config = dict(
    train_examples=72500,
    patch_size=[2, 2],
    beta1=0.95,
    eps=1e-08,
    max_precond_dim=1536,
    epochs=35.3,
    lr_schedule='linear',
    adamw_weight_decay_other_params=0.05,
)
Rows from block 6 of a small multi-label image tagger, named by matrix and row number. Rows with one number belong to one neuron. Each number is 500 + 25 x the weight over its row's rms, rounded and kept within 0 to 999. All counts start at 0. Numbers have three digits each. After the name is the row's rms in percent of the matrix's.
After each neuron's rows are labels from the 100 images, of 14976, where the neuron reaches its highest value: "strongest on" is what is common among them; "patch colour" is the nearest of a few named colours to the mean colour under the peak. Only what is clearly more common there than usual is listed. The data: rendered rooms with furniture. In brackets: how many of the 100, against the usual share in percent.
# fc1: MLP up (model.blocks.6.mlp.fc1.weight, 1152x192), inputs 0-191
# fc2: MLP down (model.blocks.6.mlp.fc2.weight, 192x1152, transposed), outputs 0-191

fc1.483 103:515520458481466456458481502518508443485538438487502517502536503522507503486468489490541483512521443506491493490484522498475475536495487443524498497463465463513519469504504497535476544465534491451532488504520519525554521510542527487543501498531507489489547514510496524481468523508505448518496537446522503502503482506491516489477533512481513439469537511479545493480479498484466493509487499472529488470495494499451527509441499530486469514506525496491509496498483439497512508501522498551516479472474515506507519491484507498507530557508525467510483486512517529504521513495523493527
fc2.483 103:482501509512508518528509467489486433454529523527533510513524467524509465473467507472552471504517446492489575454509510482463520515469531497529478481538508499506489536468510511512506515461490475541495485488511497535470491556488506495490520512545483490497497562505536476480440495490468516486454514493486494507484468518453499493513500523510482476523522500520469527498501507529442463517550530493496509486513501492468502513505479547555496501484493466486516471551535483489488535515516534506501483495503500484530501504518495486485509521557470519531517471502483505498535518496473471505
strongest on: ladder (45 vs 15.3); barrel (43 vs 15.2); count: four (39 vs 18.4); sofa (34 vs 15.2)
patch colour: brown (70 vs 33.5)

fc1.437 103:473535505532502491479445507488514510507505516459488495525484568482484557520509517502461458512481472495480478490509539464493518493476557485500505469504478487543482502530499475470484499488533512510456468499537488450470495502515525503454519518555503487520517499461520492492501535491472499449479501493519465506486506487502509513502489535505482490476496484458463478498531513511537513511485519542463498502482505475517477485502525509485483536456484505512500480468523456490491485475521492466480459454547514516562504470527521532500490455491521498510492509521486552462514563447492501512
fc2.437 102:507467529524520489475454486456472504451475512486477478480522530494454474495540492495481485466464479450513543529541548519511503492512523485481466541509503473482480474474529496501455491475472523471470501501474511517439475466535491518496516478503496483545495491496480468493495485503523489505500479458515483529510478489514505543513521477542534508508500513529512537500510506518474458523534441486460502496494480534524533459495557518515490537479480495510502471493552520498498476517529526488475526483496488479488540506517521482517501503503512460558473493523518526479531448469528498517
strongest on: flower (84 vs 15.4); largest object: flower (33 vs 4.8)
patch colour: brown (72 vs 33.5)

fc1.593 098:506504508475479483499468501507508469542513526532516557538509469465530493502512492522481503501468494522508474486506505461496466476487522475492511487516520519484504558496450498523511498441517504557517497495520520521493524499522497458507496447541481539460515497557513499505495476525458513497526495530540485483487461509556542481523504519521521544532454486514479525470505469544530516497497506476517525488499492533488518498496489499505510519539445447494449509536472549513488531486491528503471458522506456505509513476496530504495488530518481494487475464484550510498512528502500471539
fc2.593 095:500501475486510481471520458427493483479499466506489498456497450452516542485517511494491474514537482491526493494543507438505476488521538521497479478489470490456525473496511514514510510511485548471474498481504520520525465494513457521508502569528477471515523535538539482509491520538501510493500461491460482496507462518438510467516482522519493480472501492514558514530505482481463486487467454536470536452511471501438526529521521524504500505479467504477475470496495509493483481518500472485478500490483503512545500468525534520486496520516488511541476511502545471490507520510489502487
strongest on: ladder (87 vs 15.3); largest object: ladder (34 vs 4.2)
patch colour: brown (62 vs 33.5)

fc1.611 102:476498531508523510489526509506467520510522523460531514465515450515524488537511464534471548502502487480485495488478468481436502519427489502491561511443511507499508494515497538479505502521490495500508506517547501481453560498512491523450497489508522484524444478457516487527476537493488544463528456476476489511524510497500464495492485495513502552503510503493487520529505561497515458488523493525540526505493520493537463510491467520486520514510527480508514453460471555510495514503554527505515497519503468510519522496527492509488526487470517490467483463491523470481488478499484501526
fc2.611 108:504438484493508508537490492490534465456529504493480492507508474534488483499499515478510490477475517513506479487513490523481519544481494483502495477450484509533465517510440539515535495515488496487511437513483520529490496495510485491529508530534483479485534508542471452493525533458505465498506490461547493466484496484524522506486537484514492508478514500502510485503522499521458510528509514527547503520505477487537505535488491446478553471492485457519497466482457495469564494511533482452504481509484496540517539508507474479525534551456465509489491476469529480450502530500496460529
strongest on: flower (58 vs 15.4); count: four (43 vs 18.4)
patch colour: brown (68 vs 33.5)

fc1.660 100:538492476501499500505515474495540544504491472502491528552511481487508504566480452458494482504516475471487553493478534525502484486488491514496459582479488517506469484493481467491522477494492473502465465487484490545531527494500536490483535462501500496487549554518478481508461522490495475513523553457521494503461519477469502508485465480521519501523499517492433476501504519453505511489507520512526527500485487494507499518496484502509484482522458473480490524545494501538512535480495517511518474541475469477524519484501520508424489481482528545500494510484503461489484449503509490540
fc2.660 095:520535509494482455490458464520531492524511496488513469518524488504489519511527537500477494524550498523465517529484491453484502514456513516484494496480522482512492529554516508537479516492499518537513507509508523513523478494525516492501473478479560506485445503474464537475474499488487486534509526462526483514530490508532524483487456504500510543513438527532498450476483491494459477459489493507487517514540508523479516483542523506523486501500505516513506522463580501516533473469507540482502506500517516499513502470417493495499517495476514544472487513508434484548507484518507499461
strongest on: brown walls (27 vs 8.8)
patch colour: brown (69 vs 33.5)

fc1.527 095:457518523504519506497487516518508496512490517483547458522536504497506487483491450536506536514488491508506471486543521541507485483516442456543542504472513493525477533533478523444495512500504448491505500475484521513478491492495476487462533489501528509510507459494508534536505516494510520505539488539530513457506482494499473516482455516465462516483517533502542491507463477523460518529483527528510492482477513503494497497501530509490522504518534482535514495510520548494494491442480516505520534461513488501460504511465499461489512542577541518518470475510498469555466546465495505517
fc2.527 090:468507462430514497492499485466520520492507490531540482514480497506493487514456500487534507516540488498496501479490523479507516526502486521497495513518484447519510460542543489521498500498500520477464476470494502499454510496481487452497503440497507494451504447484537540484547481509561507468495497475526510534502471475484528474492476507486566514488495520542501490471454481545479526497517496493517522533510496476490527475488523510496512534516536512489493464526555492525475510445475533511469521470545528523484491483530523520504455530486538484500512484517489498492483495461442512504
strongest on: ladder (80 vs 15.3); largest object: ladder (30 vs 4.2)
patch colour: brown (63 vs 33.5)

fc1.310 100:485468519484559518472503480507482516531443521501511494468481439527527480502483512508528484531472511471507493509503474491517497470487490481522512518518490506473505538514502508487510540509496457465490520499492452466475514509514464489494513473488479509505517475506527512484464529545465468521518526515514481530451459554478483508475516512497512481476566475491493537493518496462519512502560524541472561492498523481516467430503456479475509542467471563525495503465483507468476492486489503499465542497493499515517494502500511527468495499512527489524515495528507482529490535512470469469
fc2.310 105:483500493520505479501509483527483535520548486478443503473485494494491468467528468530465478520490473480441503496484499497476469524532499522491532511518477538507467506505519500489513509491472479486463465523487470557522467520511492502488483452532490488510490505491460460555509509512533466445467497487519513536481518446529508498478472469548496518526495479468452512517508529528500520475495499519484487530527503455512489516519518492518530469506478516515476467526523535506426495536488549437490510534513459504507501512532510505514473502515507508484521475482486503519496511480488503429
strongest on: flower (40 vs 15.4); trophy (35 vs 15.2)
patch colour: brown (77 vs 33.5)

fc1.707 090:495483497515540507492497459514543486510525524446517486448513476502523476501478483437503445489464523519502522494482477500498503475547486516482523453512473448455488521521481477491496489531506494493533496493553537476519463487491509481465525495475470491488478448503511489522492511522490501483470493464524513477501541534507487509496519488515502485487504497512495512527447491516525536488470482490557510493490547483490469535469494504520511521493461530496541459499515570518507531472515489538500480528512437495503508536520478492510548514460445500553486500515503511495480513485518532507
fc2.707 087:521501495491513516510517499528460475515510471482498431488532543522495531520521477514498494478505494516525483543497542505498446468464469507453461515520499515527488500503491473500452497539486497469479494525487540466470479437490485505494544486514493485486534502505524514488491503505465515480478478525515522461492473453508478508527505502526458506473532509494464514523519486523468501532514493470538516434502513512488470513442523530519487505480480509504505477471503553453513517471511447530445511492512508433481518482482513545514457495509525494519498499523491472504516486497519531458
strongest on: brown walls (67 vs 8.8)
patch colour: black (68 vs 17.1)

fc1.244 112:488454527465499459488484499488490524451537526470531484486528484471495514512504482468549447501484521500549510515511538530477530509500461506498481493518483503484538509520506512531496494502534491479511507471528532444542455492508518496478481524478441539507472451483465477497490521518490519508506522452488519493519500489501528543509477496515466487468456536511520545483488492528505501482496496474527508481489517516514483477482504508493464476531499520518536434502504570538501548528539475493493488487496459488502513467493536475530482468497472486481497522553548516505513491513502510472
fc2.244 106:542492516518500508554517498470504505506535560473496463471543516503535486541529479490478497516498496522523546492483559501538468513503502469504478471509491509513554466528505481537481470503467468480494499528498533469534467509549500480557488471496512471501513497460528489495506491506503522508493481529527512485532476486483534470469528525530508476458528523493466504510480527496481504486492471489575511492488542517522475488485499486477511448493504506510462483487510505499465547513507507501506527503495484490454527477467515510549498478440510492459525499501529471514509456514488554479
strongest on: brown walls (99 vs 8.8); wallpaper (70 vs 34.9)
patch colour: black (69 vs 17.1)

fc1.471 097:506503519515472487506523511520537538519528504467529529479518534519480498498484500484450442553495509526466514545473504493506504507538499467499500504523517472493494484458476483434488524518487507473485533494504516521471477516467500464514474505483512476472496500486508469462495492477512529515499514510553495468519515483458504522537496488543514483467518488525539442518460474512514541450518506488507511479503518520510553481469421502542476526511513494511509472485470498517512448473510528504500512519476464471549510456521507534505490577528479500471495492483486515486483484498510494501
fc2.471 094:497470472493466502512538497475520504483496544492457491451535501502499523489541519464505486488490458511477481504482522530483560484492527525468467457532534485478500502474501499490512551510487536501542508475551496487521455497488502500496464454496505510493482516495502551516480539529514509495513453491483476513475505505460495542494506508486527478524470501516522519500470510522459512458460505463488504514479470509480528465505517498493534499443513482482461501509472532523470501500487485519513490423508495460524526503470534535500497476518532491536498495482470552553512490517542545491
strongest on: flower (59 vs 15.4)
patch colour: brown (65 vs 33.5)

fc1.482 099:492520524491462523472517518519502506551488494462477462505490468483494492513483512484447485503496460474545512573507488518500481480517526498536481486536500523475495462502516522485473508501511461489492481538510509511495507513515499509484548515540498523495477455478546494525543545500517487472468516461484498465476513508537496531492565487525475526513529469506446467513519498506481520461486472499488486503520507452489533494513506526484489526503476478474483523449542491485465470500504503482516474472522472543526539520491522498491477515506516446507477487498574501525545473527530476492
fc2.482 092:505476478527476520543503499486487544447479497495519482512502492494510521527481511513488519459501498515513485479492496516515502483502548529509512502531512511470574477495498468558471466456483483434493516516490487549511446533485501469497473462488483499505496512495495468510452487491501496478476505496472514488507480515503458536541490526472538542517491527472496518512534499501483533520553527498483526510506429492518490493556479488506511528491473489484508496488518495513475499487522459457510460483483454503507466514529496506488536468461522506537555500475490508525506463487474437487
strongest on: flower (49 vs 15.4); dog (37 vs 15); largest object: flower (27 vs 4.8)
patch colour: brown (68 vs 33.5)

fc1.119 092:470489540505532468528482482501502462482464508552488482496506483479518511538528506502506504468452505515507457495486530492484491511504496500510527482474533485471506505485454519508502556499518514560483547497519504438497491491500499468451515507509537520546499507460479514494517492496520480478499529478519486512516531470491483476548539468477463477538506475480450466496506473485480514479497458478497471462514545531496493458505506507520477510502519462511516451492453437501524537500490493516497425522475503527485505476475478516545493484511515498530531483457503526459488499469505502497
fc2.119 096:518507542475494460489453462575517492507468473480519481517511549561514517505461503522527484481489496506515489538486497530513488507529492518530523503539566500497478519520491460463492519490496537543497478500542575538498502497468550510470495480523490508521489484488500471513517502454524499479510512482460486531510501501525535519468470501510481455479480514493503504522521533535493461492515479448486462457455476518525514488516495518461484483532467496471531479488509469494503513542488484487529529479518540521506463495491486470479491463467500523512491494483506479477490515476535510511
strongest on: flower (54 vs 15.4)
patch colour: brown (62 vs 33.5)

fc1.492 106:491461524496513496486472473520518442501509476454470512491478490496497484499482526499506473513503534519533496513481479481494496495446475513488443493536515510463467479539517497474478510498500494474500523525504464504490545480502462497534580502488501474489536525474515489436497523471484488534472536494508515492514531471488443492527507475512503495499513493501500473571471473497496461488486466506485465462496496464505477520494513519500482556513509501515495514530444495506494537530544520562522496515507497526470502473513497458539531498469468500466550545514508524496517504516524509527
fc2.492 109:483516514490458525541513504500500462519526483451480464513477490465482516498522499496545495507502474514547546470472526525498475474520527462505551506516472467485509484528427506524473538514522521478519458499454486506512520490503469497501490526507499520504531509459511508512532498521450496461485516503501505500497490465507530429506491478525528514468496472485501432502499547509508532459478500525506466513506483467516498478540461483496513497521464497476530506467489493484468526486500565472529527508552500483516467479529500512496494493488486468533476484467523548464510501477507482488
strongest on: flower (98 vs 15.4); largest object: flower (26 vs 4.8)
patch colour: brown (62 vs 33.5)

fc1.674 097:452486506493501478508474475475529530476475509505527441510562491500520524500518490468526492507480485507515451537508520463537535493485510493519497474508491506493491527545477500459490503512543475469526537482540521482517492486554551479530474524489480489528445502496462501485490496504502539510470478471484511506501467490494478517489516494517467504511470511487509553493465478491483493506463508516566506507520505490506499496526473493509451509508492507540539457438489538557488532486512469508459528512499466466504516449478506544496502513507462504512504504498505485490450476535515539532
fc2.674 102:538520501475523542502453502500519495452487510468501475498515482522520523531514504509526505466482499484519528493496500490501442475524469497506469475464467503481500551504466485480437466539509497474502507561563480496499507466492505504531507472512511466500486480525464511518491521473496569533508473544524517457458520478516473463503493551538512477524531524504477494497537525490477499491535445472502483466498515539481485495471508500498464482505467511494548506519492536519523504550500512526486494483514449486505491471497512503527494495497480474458506552494488500500529507516468461519
strongest on: brown walls (93 vs 8.8)
patch colour: brown (95 vs 33.5)